From a checkpoint of a small sound classifier: 26041 training examples.
Rows from block 3 of a small sound classifier, named by matrix and row number. Rows with one number within an expert belong to one neuron, the router's apart. Each number is 50 + 12 x the weight over its row's rms, rounded and kept within 0 to 99. All counts start at 0.
After each expert's rows are labels from the 100 clips, of 14976, where the router gives the expert most weight on average: "strongest on" is what is common among them. Only what is clearly more common there than usual is listed. The data: two synthetic voices taking turns or overlapping, over music, noise or silence.
# router: router (model.blocks.3.mlp.router.weight, 8x256, trained with AdamW), inputs 0-255
# up: expert up (model.blocks.3.mlp.up, 8x256x256), inputs 0-255
# down: expert down (model.blocks.3.mlp.down, 8x256x256, transposed), outputs 0-255

# expert 4
router.4:37 40 55 69 65 60 61 53 60 67 67 39 65 51 52 39 46 38 54 29 27 54 35 31 32 46 51 48 57 42 41 52 58 57 50 63 39 43 55 41 57 67 33 74 41 55 43 36 58 32 42 39 43 79 38 55 37 62 64 38 45 61 44 76 71 37 46 42 34 53 53 43 44 42 55 46 27 50 68 44 47 53 40 47 59 68 63 49 51 41 44 52 59 46 55 33 42 64 23 35 56 58 55 49 57 53 36 59 47 44 67 51 48 50 38 35 51 56 43 68 66 64 37 48 48 52 49 42 49 62 49 70 48 54 61 56 60 35 46 53 61 73 69 54 45 55 62 82 55 69 79 32 44 60 41 41 49 49 43 57 33 43 64 50 14 41 52 64 55 45 57 60 51 54 55 57 48 51 43 78 67 49 36 24 72 46 52 49 49 26 58 59 63 62 54 49 42 47 44 40 68 70 74 40 41 39 53 49 33 55 48 37 36 44 25 38 40 48 43 41 52 43 65 45 61 24 51 47 58 64 37 21 67 35 61 40 55 42 36 54 61 41 40 58 46 48 55 36 53 31 57 46 22 35 40 51
up.5:55 54 52 54 55 64 47 65 45 67 45 46 68 67 41 55 41 44 65 52 58 48 47 65 33 66 45 49 69 45 49 58 43 60 57 65 64 57 33 27 25 64 44 58 68 54 56 52 25 50 41 46 57 35 59 61 51 55 83 64 33 30 42 48 42 37 63 46 59 51 55 48 56 46 39 49 48 26 47 36 51 58 54 77 67 52 54 38 31 32 51 50 54 57 35 64 62 47 57 51 54 48 50 65 48 55 40 57 46 56 34 33 47 47 71 21 61 77 46 57 61 29 35 45 41 48 56 56 59 60 24 58 50 51 44 46 51 62 65 45 52 65 51 53 34 59 38 50 68 72 63 46 50 23 35 40 61 50 44 35 45 45 53 51 43 72 46 65 43 66 46 60 59 61 49 60 60 43 35 71 32 48 55 38 56 38 63 57 35 46 49 27 47 44 37 56 53 57 39 43 52 47 46 58 51 72 39 58 25 70 78 54 28 31 62 42 41 47 44 78 25 49 26 45 54 50 61 52 44 36 47 56 81 34 41 37 28 55 51 43 52 43 44 50 63 61 38 46 61 62 39 42 56 28 72 59
down.5:34 30 78 77 56 80 39 35 17 62 42 49 43 59 31 46 52 54 52 34 74 70 54 42 43 44 49 54 47 50 47 30 56 62 46 63 53 56 51 27 55 58 60 50 60 54 38 50 54 61 39 54 52 52 34 65 55 51 51 56 47 60 50 53 57 36 49 64 61 46 52 44 59 42 57 65 56 35 54 43 33 78 44 30 55 43 66 26 52 44 48 56 47 56 59 73 52 58 43 30 35 61 42 40 32 52 54 36 51 41 62 68 47 49 71 66 50 35 66 34 49 51 60 54 56 67 35 29 49 62 33 64 35 54 51 62 22 40 58 52 53 51 53 42 38 58 17 75 65 37 35 60 56 62 32 66 57 51 51 56 46 50 49 34 63 30 54 34 70 47 74 43 46 69 38 48 60 55 63 57 40 38 62 36 45 57 51 59 36 39 47 50 45 59 61 55 36 43 48 56 39 37 64 36 49 58 49 80 29 61 72 53 62 36 42 47 52 58 37 58 53 62 59 50 54 68 49 21 51 48 46 38 34 43 59 32 59 71 42 54 66 48 31 44 44 49 49 45 48 73 40 38 42 51 52 35
strongest on: low voice; first voice: low voice; quiet level

# expert 5
router.5:52 62 32 41 66 56 47 69 42 55 51 49 54 54 66 64 48 19 63 58 63 51 47 57 59 39 58 55 43 44 62 51 55 30 29 41 40 46 46 70 45 62 72 63 72 34 65 58 54 57 51 47 54 59 41 47 51 33 56 54 60 60 53 53 62 59 47 37 71 45 34 56 74 57 59 54 64 20 39 55 79 55 50 42 60 62 50 35 42 36 48 44 59 33 65 61 62 52 49 31 49 51 29 40 52 63 38 38 76 54 47 41 40 46 43 26 46 69 73 42 48 44 22 55 46 50 35 64 59 53 68 35 47 35 68 51 40 55 55 35 46 31 43 67 61 29 54 32 47 45 43 73 60 34 45 57 58 54 55 38 44 36 53 64 59 60 48 66 44 36 35 41 47 38 45 71 48 49 42 49 62 50 16 61 65 58 54 60 43 51 36 38 54 44 38 67 41 66 42 40 55 47 58 70 49 68 53 57 50 31 60 54 48 53 51 37 50 75 54 57 58 53 44 36 26 32 31 38 39 57 55 33 78 50 36 52 55 47 45 38 12 54 47 41 66 46 53 49 33 44 48 49 61 70 50 41
up.5:77 35 51 55 52 33 50 63 55 54 55 56 65 59 22 53 52 47 37 42 60 55 68 78 41 73 51 67 48 62 46 56 45 54 51 38 65 53 45 26 61 47 59 57 46 34 36 60 36 32 18 40 68 50 43 53 57 64 41 33 41 40 65 59 42 46 41 44 70 54 39 63 44 52 47 36 37 52 53 35 51 66 36 56 36 40 54 47 63 62 62 50 52 81 34 56 22 54 60 38 45 46 53 43 48 64 56 60 63 52 60 53 48 63 47 50 63 36 54 46 69 65 37 60 59 48 67 45 55 32 68 31 73 70 55 64 37 69 38 45 34 52 52 56 40 29 58 67 72 61 37 51 27 67 38 72 44 56 61 41 37 56 44 38 42 45 43 51 46 42 54 66 58 45 47 40 46 69 51 53 37 42 59 53 48 61 55 43 53 70 48 38 58 53 49 51 52 54 39 49 44 57 38 55 33 25 65 48 40 50 33 66 45 50 22 50 52 63 50 64 41 40 54 49 30 35 48 68 62 51 47 37 24 44 44 56 53 50 60 46 62 68 66 40 19 64 49 37 46 19 50 67 42 30 35 43
down.5:72 47 51 51 18 57 62 76 50 50 60 47 44 36 52 31 34 53 47 69 35 62 52 57 82 38 31 50 19 62 39 49 33 63 57 60 39 34 40 63 55 59 40 42 44 53 46 58 51 53 82 51 68 29 58 37 60 54 45 54 60 54 32 48 37 66 62 47 73 56 63 60 43 27 49 67 39 32 39 55 37 46 73 61 52 46 54 59 35 54 62 37 49 66 71 46 66 42 34 57 58 60 50 37 42 56 61 62 39 50 57 54 56 59 47 53 58 44 57 44 29 51 59 51 46 41 46 37 43 43 64 41 58 36 48 44 63 55 46 41 28 30 53 27 64 76 37 75 38 49 56 60 53 37 57 43 46 58 54 37 23 49 37 69 50 19 52 36 50 41 47 63 38 36 52 45 53 53 31 63 28 61 57 49 45 47 59 57 65 34 46 66 38 52 28 71 34 54 34 40 46 41 52 39 71 57 49 51 41 35 59 23 56 52 59 59 58 72 68 46 52 57 56 48 57 59 54 46 50 40 66 41 61 70 64 51 44 46 59 50 49 67 42 43 51 33 65 40 31 47 56 62 58 45 55 46
strongest on: quiet level; music; second voice: none; muffled (low-pass)

# expert 6
router.6:67 61 63 41 30 41 60 52 50 43 42 61 45 45 42 33 40 42 43 55 58 57 60 38 49 36 39 45 44 64 72 56 44 62 26 35 71 75 45 42 69 52 39 35 63 50 55 65 28 41 59 50 62 60 63 53 66 47 35 61 67 36 57 51 53 62 37 49 45 36 48 64 55 62 33 40 62 48 43 39 44 41 45 64 54 49 48 72 43 56 47 65 53 41 48 45 64 56 47 60 65 39 75 64 53 43 45 48 67 32 36 44 42 52 62 53 43 24 53 34 44 56 40 47 70 60 38 57 65 50 38 25 44 48 25 38 41 75 44 45 62 52 27 28 34 57 61 42 38 32 67 62 44 53 39 64 36 42 44 53 55 74 40 42 57 51 44 45 47 33 22 28 45 53 60 46 46 42 37 50 19 31 65 43 53 55 38 31 50 51 44 62 51 66 38 40 50 60 63 65 64 75 42 61 63 53 52 37 43 40 61 60 54 69 46 65 63 33 51 49 36 57 59 47 82 42 51 55 54 52 57 76 48 39 72 31 33 40 49 39 74 62 64 60 63 31 41 59 52 46 45 63 56 54 42 43
up.3:67 47 54 57 43 44 45 65 65 67 50 51 36 44 47 41 36 43 33 38 67 44 51 50 42 38 56 61 55 57 39 38 59 58 81 45 65 41 05 43 21 68 65 36 54 34 64 46 40 25 45 39 31 50 55 41 60 32 56 68 39 58 49 64 69 67 36 71 33 57 58 67 48 55 41 48 41 45 52 37 59 40 52 53 43 78 38 41 57 57 44 47 58 24 46 56 52 57 66 33 51 56 41 50 54 48 37 48 29 60 42 47 57 41 67 35 51 43 65 57 47 36 55 28 62 67 55 45 45 59 14 45 66 60 52 34 32 42 40 65 56 45 35 63 62 46 34 58 77 39 46 48 75 49 43 66 54 43 46 47 44 60 52 34 28 49 49 51 37 56 47 40 53 35 36 42 49 52 58 54 56 57 67 31 31 56 49 47 58 62 68 61 49 53 56 65 63 53 69 53 36 46 28 38 31 62 44 57 40 54 71 43 47 68 57 35 71 57 57 31 38 41 60 32 32 47 49 62 46 56 61 51 55 58 50 38 47 45 51 62 68 75 53 61 56 64 49 58 61 47 64 60 56 54 55 62
down.3:54 42 56 44 62 56 61 52 48 54 41 82 47 40 61 56 51 50 41 46 47 59 72 59 66 61 50 46 36 50 49 54 39 50 30 61 69 36 59 73 72 31 58 72 81 55 30 67 52 67 58 42 68 73 55 41 45 57 48 49 40 53 40 61 59 21 42 57 58 39 55 41 58 38 37 32 37 50 60 59 62 56 52 58 41 36 54 27 55 51 45 46 57 66 67 35 44 41 47 49 53 51 66 50 38 62 44 42 43 52 57 20 42 62 47 41 56 85 45 37 60 39 38 58 48 52 45 49 44 54 48 31 58 56 42 40 57 40 39 62 41 29 45 65 46 45 53 38 54 54 50 44 41 45 61 52 48 49 61 67 60 48 64 67 41 43 39 49 65 59 72 35 65 42 58 61 79 40 40 33 41 46 42 48 65 65 71 68 46 48 46 52 33 48 56 49 66 57 29 60 51 49 74 44 80 46 39 28 66 24 36 51 56 65 49 49 46 62 42 22 29 59 45 50 39 22 45 30 27 35 29 59 56 47 42 39 54 66 56 32 46 33 46 51 49 37 57 44 42 42 56 51 41 62 48 33
strongest on: second voice: none; thin (high-pass); white noise

# expert 2
router.2:39 46 36 52 42 52 63 40 61 51 44 43 42 52 46 32 33 63 50 44 43 57 50 53 36 73 70 34 67 77 50 46 56 58 64 50 38 51 66 42 56 46 55 53 65 64 53 29 38 45 74 61 47 31 59 53 51 52 54 65 72 67 69 63 69 54 48 66 59 43 57 28 62 50 27 34 47 68 54 47 38 39 47 59 55 66 60 53 65 43 29 45 56 50 47 35 63 51 49 45 48 46 24 44 38 45 42 38 35 48 59 37 33 43 61 59 59 67 52 59 61 41 55 45 36 35 43 42 63 38 34 67 59 42 50 47 68 64 62 35 65 48 53 50 61 63 59 27 40 52 59 54 63 60 62 65 34 47 30 59 62 48 67 79 36 35 48 57 25 58 57 32 48 32 57 43 44 46 56 55 49 48 53 62 42 51 45 42 65 35 49 44 37 56 41 38 82 23 43 58 53 51 65 50 52 64 46 22 57 55 59 24 37 61 48 57 46 64 59 33 55 46 32 45 47 44 67 32 50 55 44 46 56 52 45 63 38 48 70 53 48 37 69 70 47 63 63 79 28 76 36 57 47 33 30 48
up.5:61 42 78 51 57 52 53 39 43 41 59 28 65 46 29 42 59 42 39 49 46 62 45 45 45 31 42 48 33 46 37 48 61 52 47 40 62 43 56 71 57 43 69 47 54 60 66 46 36 58 76 43 51 54 15 54 51 48 53 36 56 39 61 38 48 39 54 38 64 62 33 49 41 50 36 57 40 47 51 51 46 46 60 70 52 40 73 73 48 63 60 55 68 57 43 28 47 46 50 66 46 63 66 45 35 42 37 42 64 62 55 44 54 42 59 26 33 54 69 24 66 40 59 48 44 52 49 53 62 50 91 47 36 45 55 52 47 58 26 57 53 38 53 53 35 37 38 60 53 34 44 43 53 75 53 81 64 50 60 46 50 44 64 47 67 57 60 55 69 64 39 43 62 39 56 65 42 50 42 62 54 48 55 54 37 46 51 47 44 52 62 52 67 54 41 64 47 59 44 44 53 72 56 47 50 28 35 29 43 14 46 38 39 51 57 38 33 64 56 48 60 51 56 49 59 49 36 48 45 54 51 44 65 57 70 73 48 49 50 23 58 57 31 43 62 62 54 62 20 50 57 76 58 24 28 62
down.5:60 57 23 45 52 72 41 54 79 46 41 49 53 58 51 50 36 18 30 48 53 49 56 71 51 42 40 45 64 47 41 60 52 56 59 36 46 27 50 55 55 56 50 58 64 47 50 56 54 61 13 64 50 41 67 24 57 62 52 64 48 25 41 53 53 65 37 63 41 29 57 29 72 41 56 53 63 56 52 54 60 36 38 48 41 52 53 64 29 46 50 33 72 55 36 45 55 35 50 49 59 61 41 45 40 46 47 44 42 37 49 64 66 55 50 45 43 61 53 37 46 45 48 69 52 58 34 38 45 47 42 75 15 39 52 46 50 65 45 68 59 16 52 47 41 59 45 42 51 36 48 54 58 61 67 51 35 31 55 60 41 28 66 39 50 54 54 67 63 66 16 50 46 52 59 33 35 68 70 57 65 63 83 57 48 59 64 35 49 56 42 45 61 67 61 45 48 53 41 42 65 32 61 62 47 67 54 66 39 51 43 36 34 53 63 45 59 32 52 66 50 52 41 36 43 67 52 68 52 70 45 46 56 30 55 51 50 58 41 43 54 50 34 64 55 50 57 56 64 54 55 39 52 30 46 33
strongest on: quiet level

# expert 1
router.1:72 43 80 46 40 52 21 56 37 34 49 52 45 59 54 36 59 75 58 71 41 27 60 51 56 50 72 66 37 64 47 28 54 54 60 73 53 45 35 52 61 35 71 46 24 48 44 56 73 47 40 53 49 46 56 44 38 63 63 37 40 54 34 56 33 53 51 40 40 51 46 30 45 41 59 59 65 55 44 59 59 54 53 39 31 43 28 40 52 79 39 67 58 59 38 48 34 50 41 68 50 64 59 35 59 49 62 47 38 54 44 70 59 34 45 70 38 40 60 41 36 39 69 56 42 36 52 53 27 34 59 56 52 47 51 44 57 42 38 44 35 32 58 63 42 54 47 53 84 62 42 38 55 40 37 49 23 43 64 29 71 42 56 40 60 55 55 27 56 58 63 62 66 55 42 22 53 64 61 47 64 52 58 44 36 57 60 63 63 44 51 54 46 46 57 59 52 45 53 32 58 49 23 54 57 46 56 71 55 42 64 60 55 61 31 34 46 64 53 55 55 42 41 56 60 56 55 81 46 48 47 48 43 64 38 55 42 50 57 49 41 39 29 35 32 56 64 51 51 59 42 64 58 36 74 38
up.3:55 43 56 44 46 56 50 79 77 44 49 26 59 45 58 61 36 55 46 42 42 77 46 50 40 42 55 46 46 65 50 51 50 59 53 62 41 45 45 54 56 63 27 61 47 40 36 64 28 71 78 35 58 54 45 39 56 49 48 54 42 51 52 61 62 64 42 41 65 44 67 26 59 41 39 55 35 50 71 62 56 35 60 53 48 42 62 52 46 25 46 20 61 42 64 42 44 78 41 66 49 57 31 50 44 58 70 45 35 52 35 58 61 55 48 49 50 32 50 44 46 44 48 55 43 43 34 46 47 59 50 66 35 49 63 62 63 49 61 36 48 57 53 39 63 66 59 41 65 77 58 27 52 27 50 31 86 43 79 67 54 47 40 36 49 42 49 38 65 77 70 46 51 50 76 50 60 59 50 46 40 49 82 59 53 40 58 34 37 41 55 57 35 48 59 58 48 57 36 43 54 55 28 38 52 51 46 54 28 36 56 44 39 34 55 30 53 51 40 53 49 33 35 41 28 49 64 60 52 51 59 56 63 50 60 32 33 53 46 44 52 70 61 61 33 43 52 49 46 51 81 40 45 52 49 71
down.3:63 44 63 59 36 36 37 51 48 52 43 66 46 34 72 28 60 47 68 53 29 70 48 54 46 28 52 65 54 50 59 39 39 55 61 32 30 34 32 43 60 59 46 66 47 46 42 32 56 38 46 70 53 54 50 78 42 57 69 50 58 56 41 34 46 59 53 70 34 61 56 73 43 48 56 50 52 62 39 53 54 60 52 61 46 38 56 35 77 45 50 74 36 61 46 50 58 50 54 51 75 58 48 64 61 42 30 32 54 60 32 49 50 45 57 35 31 59 19 50 64 36 35 41 44 42 74 49 52 68 53 46 30 56 36 61 62 64 36 37 46 35 51 51 56 41 60 56 37 33 53 39 50 57 28 45 56 56 31 47 44 57 34 42 57 60 58 56 57 50 47 30 50 54 83 38 27 42 46 65 44 73 76 32 59 53 31 53 45 54 54 72 57 54 55 27 39 54 45 49 63 66 52 51 77 51 58 59 46 57 40 63 54 56 48 68 46 68 53 39 34 49 56 55 42 36 49 55 54 53 46 53 70 39 57 61 65 28 45 40 40 43 19 47 45 38 40 63 44 35 70 54 63 48 41 45
strongest on: white noise; pink noise; clipping

# expert 0
router.0:47 64 25 38 56 37 62 50 33 63 38 32 51 60 58 73 61 64 52 49 31 42 68 40 51 63 56 52 38 52 43 64 26 41 52 63 47 48 40 38 28 74 52 50 57 55 39 64 63 49 62 55 47 62 40 30 63 55 46 59 29 44 56 56 50 33 48 42 69 68 60 52 43 47 43 49 57 68 63 64 51 39 50 68 49 54 65 52 23 65 55 34 42 59 42 30 59 54 58 35 36 60 39 65 52 58 43 47 54 51 37 42 38 61 86 61 62 58 67 21 72 60 51 46 36 72 42 47 60 56 66 50 31 64 40 61 70 57 61 46 45 48 68 50 45 34 57 50 45 61 45 60 64 35 62 37 53 46 34 44 49 55 33 32 64 32 48 30 60 63 72 50 44 35 63 38 39 48 52 56 63 46 54 71 45 54 37 38 31 41 47 46 53 30 53 48 38 45 50 53 50 42 60 54 44 52 60 46 60 33 68 48 65 48 44 56 58 34 58 59 24 58 41 33 41 42 45 53 53 48 31 57 17 32 53 63 47 42 75 50 44 51 59 43 54 45 65 61 39 52 48 46 71 42 29 83
up.5:33 70 30 43 43 42 49 60 48 50 25 40 60 61 57 47 56 61 61 44 54 56 56 45 39 60 55 64 46 57 42 44 48 39 76 43 38 41 41 61 55 56 26 55 58 48 40 35 60 46 62 69 44 85 54 50 58 70 35 55 74 54 59 63 35 41 77 56 40 31 62 26 54 40 59 55 54 64 73 39 55 52 55 32 38 53 46 43 40 78 44 60 38 43 59 56 47 33 73 59 59 41 59 46 93 40 62 57 65 42 42 64 43 46 51 48 53 44 58 45 69 57 43 44 35 36 53 56 66 45 67 60 70 44 44 45 59 31 61 26 52 58 44 32 59 29 35 25 50 67 62 40 53 57 43 45 50 43 55 44 47 45 57 40 55 39 40 58 67 58 47 56 74 52 64 38 54 44 43 64 41 36 47 34 35 46 66 57 59 52 41 51 43 50 42 50 55 62 49 42 37 31 28 51 44 75 52 63 43 35 61 41 65 70 47 38 41 53 45 53 52 33 52 52 43 54 30 44 55 54 41 36 52 52 54 28 39 50 31 25 60 56 38 66 23 56 55 73 64 49 41 62 56 70 56 48
down.5:51 51 48 51 55 58 41 45 29 47 65 49 54 32 37 54 54 41 31 54 50 51 36 45 32 57 46 44 75 54 35 45 53 60 38 59 56 38 57 47 34 57 20 39 57 58 60 45 60 20 54 41 54 45 60 76 38 43 47 43 42 35 32 48 63 38 44 72 73 52 37 33 60 52 48 51 67 46 52 43 34 55 66 54 58 43 43 56 79 57 29 35 53 74 39 58 50 58 56 58 34 37 42 46 65 38 34 64 53 41 41 20 49 33 56 45 77 49 57 50 56 64 46 48 48 51 56 50 32 56 50 53 56 39 60 51 50 46 48 48 51 60 58 45 50 41 54 41 51 63 57 44 22 64 62 44 82 36 71 55 72 40 70 51 59 38 65 43 51 44 46 61 37 58 31 67 28 43 41 72 62 42 49 69 30 41 70 63 61 56 23 64 28 35 72 38 52 46 41 67 55 59 79 52 63 51 39 61 54 66 52 31 55 58 49 46 54 46 29 41 38 60 38 49 50 29 61 75 53 44 66 59 43 58 45 55 59 49 44 57 78 49 30 38 43 57 43 58 68 51 49 40 43 42 56 53
strongest on: background: everyday noise; quiet level; thin (high-pass)

# expert 3
router.3:19 34 44 61 43 60 57 57 54 42 70 42 43 44 35 55 60 37 42 52 41 30 64 57 57 65 25 49 47 31 22 62 52 46 64 43 57 37 43 53 30 36 46 46 53 55 45 43 60 51 28 52 54 33 52 47 47 42 58 45 40 47 28 26 44 47 58 54 58 69 55 40 47 47 61 54 42 50 46 43 47 63 50 41 58 36 45 57 75 66 47 48 48 53 58 63 23 60 71 37 46 56 60 56 44 57 65 66 44 70 44 58 49 34 33 40 58 50 36 57 26 25 71 57 44 44 78 37 60 37 48 68 41 64 54 50 61 21 32 69 33 55 59 49 50 30 58 56 54 51 26 62 71 60 51 38 59 61 59 51 19 48 51 61 51 35 58 45 45 64 62 71 67 67 53 58 47 51 57 42 35 69 56 52 59 42 50 63 67 58 59 38 50 39 62 65 40 34 44 54 49 48 35 47 22 39 59 53 42 55 39 67 58 38 74 60 42 43 44 58 53 56 42 67 46 69 57 44 39 44 40 49 40 63 36 60 45 69 34 57 47 24 37 42 49 61 57 18 58 41 55 41 49 36 60 59
up.3:42 54 49 58 48 60 57 45 58 45 48 60 59 42 55 39 58 45 41 72 57 46 39 46 53 42 65 39 39 52 41 65 60 78 38 38 47 57 34 40 42 48 51 50 66 45 57 54 66 64 37 70 43 49 43 53 36 24 49 54 50 50 39 49 66 47 46 26 71 52 29 38 39 53 49 58 45 41 52 51 33 48 58 59 66 33 53 41 47 74 31 34 50 33 51 31 59 37 37 70 58 52 73 77 56 70 54 70 57 40 43 44 51 46 59 58 37 64 34 38 51 47 63 52 54 43 52 53 48 43 48 54 43 39 72 49 39 61 69 46 24 55 58 49 11 46 45 31 65 51 55 27 45 44 40 66 64 52 50 65 56 52 54 51 53 55 55 60 52 53 54 27 57 62 37 30 41 62 54 58 50 34 30 30 44 42 28 48 59 67 50 74 58 33 53 46 59 56 28 78 54 46 38 43 23 30 49 68 38 52 62 41 28 69 39 39 49 57 51 49 53 67 38 40 65 56 65 44 60 61 53 42 40 55 54 35 29 54 38 48 58 58 59 73 51 42 41 79 65 74 31 59 51 66 56 44
down.3:64 43 43 63 73 61 58 37 55 43 35 48 54 53 45 86 41 52 60 53 50 58 42 49 80 49 58 46 34 77 36 44 53 50 54 57 54 51 58 47 70 49 50 61 63 22 56 32 58 46 24 58 56 56 70 74 40 51 70 72 60 53 38 55 46 59 72 38 46 45 55 62 46 35 48 57 70 37 31 51 43 76 53 59 27 65 50 46 52 37 60 46 45 44 57 49 53 46 72 44 70 39 37 61 41 46 39 75 42 40 53 60 40 34 42 68 53 40 53 46 47 52 60 53 55 58 54 60 48 39 39 51 37 55 53 53 50 48 39 60 64 37 61 39 54 52 64 44 52 52 49 34 45 38 50 63 47 45 70 41 57 76 52 32 57 47 57 36 48 78 49 35 72 49 53 32 64 47 55 39 54 55 58 62 50 39 69 57 42 49 54 47 35 60 35 33 49 41 33 37 52 62 65 45 34 35 24 40 59 41 35 23 20 29 65 41 32 56 40 36 41 54 51 42 62 40 56 50 50 59 56 55 62 33 63 40 60 31 50 74 47 35 40 37 46 57 48 53 52 25 27 57 41 36 62 66
strongest on: low voice; quiet level; second voice: low voice